From a checkpoint of a small rotation predictor.
Model: 4.17M parameters, 32-pixel images, activation gelu, patch size [4, 4], layers 16, width 192.
Training: 9800 steps, batches of 384.
Data: trained on rendered scenes of toy objects such as cars, trees, mugs and chairs, 97500 training examples.
Rows from block 9 of a small rotation predictor, named by matrix and row number. Rows with one number belong to one neuron. Each number is 128 + 24 x the weight over its row's rms, rounded and kept within 0 to 255. All counts start at 0.
After each neuron's rows are labels from the 100 images, of 14848, where the neuron reaches its highest value: "responds to" is what is common among them; "place" is the part of the image that holds the peak. Only what is clearly more common there than usual is listed. The data: rendered scenes of toy objects such as cars, trees, mugs and chairs. In brackets: how many of the 100.
# fc1: MLP up (model.blocks.9.mlp.fc1.weight, 384x192), inputs 48-95
# fc2: MLP down (model.blocks.9.mlp.fc2.weight, 192x384, transposed), outputs 48-95

fc1.195 [134 111 117 137 115 155 148 155 131 162 116 130  97  99 138 109 120  96 140 114 117  86  83 124 133 158 100 135 140 145 121 162 139 132  96 107 107 135 148  95 146 104 114 120 152 128 128 119]
fc2.195 [128 138 143 122 138 112 120 111 111  94 160 175 108 148 144 107 124 125  92 120  79 168 164 100 128 195 108 161 137  79 133 129 121 130 145 131 122 165  99 140 114 158  87 129 132 162 130  93]
responds to: teal object (40); its colour: teal (29)
place: top centre (25)

fc1.298 [144 125 118 143 146 132 105  97 135 104 145 161 134  88 121 123 145 150 168 140  84 115 139 101 133 124 123 121 150 133 118 174 145 157 133 157  92 136 127 112 199  69 100 118 104 132 113 145]
fc2.298 [ 94 139 124 141 119 116 134 116 146 168 101 173  91 130 136 156  85  91 162 190 116 134 135 119 137  59  97 137 142 110 122 114 129 136 130 149 129 134 113  99 118 123 175 118 147  96 150 141]
responds to: red object (39)
place: middle right (29)

fc1.192 [115 142 120 139 126 144 136 145  97 102 106 134 118 117 138 137 141 146 115 143 120  87 171 133 102 157 137 105 125 115  99 104 171  98 153 114 167 159 189 171 123 147 146 126 120 113  59 139]
fc2.192 [149 140 166 185 107 121  87 104 116 155 127 133 113 160 138 160 145 104 142 131 146 128  84 115 105 134  77 139 139 139 194 132 114 138 126 157 182 118  96  95 159 143  76 112 136 122 109 134]
responds to: red object (36)
place: bottom left (45)

fc1.335 [134 148 111 125 125 126 141 119 164 161 140 125  86 127 123 125 146  76 158 159 141 102 146 131 143 151 141 138 116  60 161  94 109 156 154  97 117 122 142 152 136 109 139 124 137 123 100 139]
fc2.335 [136 142 161 143  74 138 144 123 105 101 166 164 106  91 172 147 131 110 154 141 160 135  93 111 164 100 130 128 136 116 147 128 113 133 125 121 100 141 117 155 103 120 161 130 121 157 109 117]
responds to: red object (40); its colour: red (28)
place: middle left (30)

fc1.382 [121 179 116 155 146 139 144 101 140 157 116 107 143 113 143 134 130 161 141 159 111 116 119 162 122 139  82 119 153 105 161 136 160 133 179  78 130 117 148 114  96 127 163 142 161 146  98 168]
fc2.382 [183 133 153 125 136 149 136 119 122 120 145 122 145 125 127 110 125 155 159  96 126 107 160 106 139  69 103 142  57 151 132 182 114 120 104 138 134 133 130 112 122 126 142 109 157 136  93 173]
responds to: red object (41); orange object (37); its colour: red (27)
place: top right (32)

fc1.168 [ 87 131 115 145 125 128 116 116 130 120 125 139 130 126 131 111 133 162 156 103 111 145 189 156 116 107 121 101 165 162 103 117 117  93 107 176 171 130 112 179 189 127 129 117 165 132 107 161]
fc2.168 [144 154 191 128 108 142 124 112 121 139  76 113 112 117 152 143 148 157 127 143 117 135 128 103 111 128 131 128 147 138 113 132 141 117  97 138 122 160 141 163 123 121 154 144 141 135 116 120]
responds to: teal object (69); light from behind the camera (60); its colour: teal (51)
place: top left (34)

fc1.242 [107 143 147 118 125 112 118  79 150 139 129 139 134 173  76 128 105 135 133 105  95 153 143 166 149 141 135 134  92 147 144  60 109  92 139 141 189  89 139 111 102 122 118 150 156 144  99 145]
fc2.242 [119 140 131 140 105 135 142 157 130 129 133 107 129 107 127 134 157 137 138  78 156 120 138 163 136 152 141  85 126  89 122 147  86  95 174 157 153 105 146 141 112 105 141 154 118 154 148 102]
responds to: red object (37); orange object (36)
place: top right (43)

fc1.100 [137 104 132 182 179 108  92 115  99 142 116 158 127  98 114  93 113 156 120  58 121 130 132 135 103 149 110 168 130 159  55 117 132  90 154 137 155 106 148  91 146 175 129 117 133 128 117 103]
fc2.100 [146 112 120 120 115 117 117 133 194  95 132 121 182 127 124  85 132 180 111 141 123 127 145 119 150 138  65  66 144 100 128 133 149 136  95 152 106 116 124 146 131 102 152 139 109 169 167 106]
responds to: red object (40); its colour: red (25)
place: top left (45)

fc1.270 [ 93  86 205 123 141 131 129 122 175  90 138 118  99 143 129 107 182  90 149 174 127 102 179 139  48 137 105 122 129  98 145 126 118 157  97 134 120 160 127 136 138 107 100 170 131 108 126 104]
fc2.270 [126 131 102 120 140 136 112 111 104 153 166  95  89 123  93 105 151 153 134  64 154 129 132 118 144  90 126 138 156 133  97  95 122 108 112 116 118 166 173 121 139 111 136 113 118 147 103 181]
responds to: red object (57); its colour: red (41)
place: top centre (31)

fc1.355 [129 128  98 133 105 160 123 153 129 140 146 112 119 114 172 136 101 129 107  95 139 116 142  90 128 134 124 139 120 110 144 111 122 102 124 171 133 152 112  84 120 124 144 122 167 101 133 107]
fc2.355 [113 127 142 118 169 157 138  99 143  91 160 112 142 159 134 146 135 151 144 159  97 164 130 152 125 144  93 170 124 124 108 131  91 121 130 108 177 124  96 118  79 122  81 151 154 118 178 145]
responds to: teal object (41)
place: middle right (43); top right (36)

fc1.366 [112 111 133  95 112 151 140 106 107 123 108 131 103  84 124 137 114 151 140 146 164 151 150 124 120 122 137  90 123 131 160 135  93  91 125 186 127 116 118 136 146 145 175 153 175 112 122 129]
fc2.366 [113 138 130 117 105 148 123 141 125 128 154 124 111 115  96 168 154 172 190 117 133 127 131 130 155 142 150 176 145 158  94 110 118 129 127 149  95 117 124 117  86 119  73 105 116 125 117 128]
responds to: teal object (41); its colour: teal (26)
place: top left (33)

fc1.38 [107 126 126 149 113 121 172 120 130  96 121  78 109 105 147 122  93  99 129 153  91 138 132  81 106 155 154  89 123 157 126 113 129 108 197 138 132  82 127 120 152 108 131  96 109 153 144 116]
fc2.38 [137 132 113 122 156 142 134 110 124 118 182 169 149 141 146 169 154 153 153  95 148 106 124 139 118  87 140 161 161 120 115 105 141 119 142 202 149 106 101  97 123 136  93 115  87 139  88 102]
responds to: red object (39); its colour: red (26)
place: middle right (31)

fc1.373 [155 173 129 158 166 127 144 109 157 150  92  93 161 114 119 147 122 147 100 120 148 134 117 134 117 135 148 113 150 153 107 107 128 129 153 144 148 153 182 116 151 103 134 175 135 144 121 136]
fc2.373 [182 130 124 102 113 144 146 171 119 124 139 142 131 140 105 105 111 147 117 139 163 164 138 116 102 118  98 104 142 155 121 123 107 129 105 107 117 112 129 103  97 159 135 128 113 149  82 140]
responds to: red object (59); its colour: red (36)
place: top left (43)

fc1.139 [111 106 148 142 147 165 147 102 133 155 139 171 150 149 128 128 134  97 137 183 137 115 124 172 113 165 122 129 178 139 145 125 121  88 124 116 163 102 139 112  89 136 112 101 125 115 149 111]
fc2.139 [128 137 127 121 119 100 113 134 133 127 102 115 154  95 140 120 155 152 136 111 124 127 136 166 130 148 123 133 151 148 172 140 109 120 125 127 120 121 151  93  97 133 125 140 152 140 118 166]
responds to: teal object (59); its colour: teal (43)
place: top right (35)

fc1.77 [144 131 156  90 134 148 108 108 141 140 104 164 122 172 115 124 100 135 151  91  97 138 114 136 145 118 152 107 138 138 163  85 120 136 148 130 173 103 120 132 170 117 132 116 123 126 135 138]
fc2.77 [126 136 129 112 105 126 110 132 178 144  99 136 110 128 145 116 149 101 138 152 123 152 202 125 132 131  92  85 121 125 137  96 126 122 141 115 160 107 148 146 103 109 150 151  85 109 124 119]
responds to: red object (41); its colour: red (29)
place: top right (32)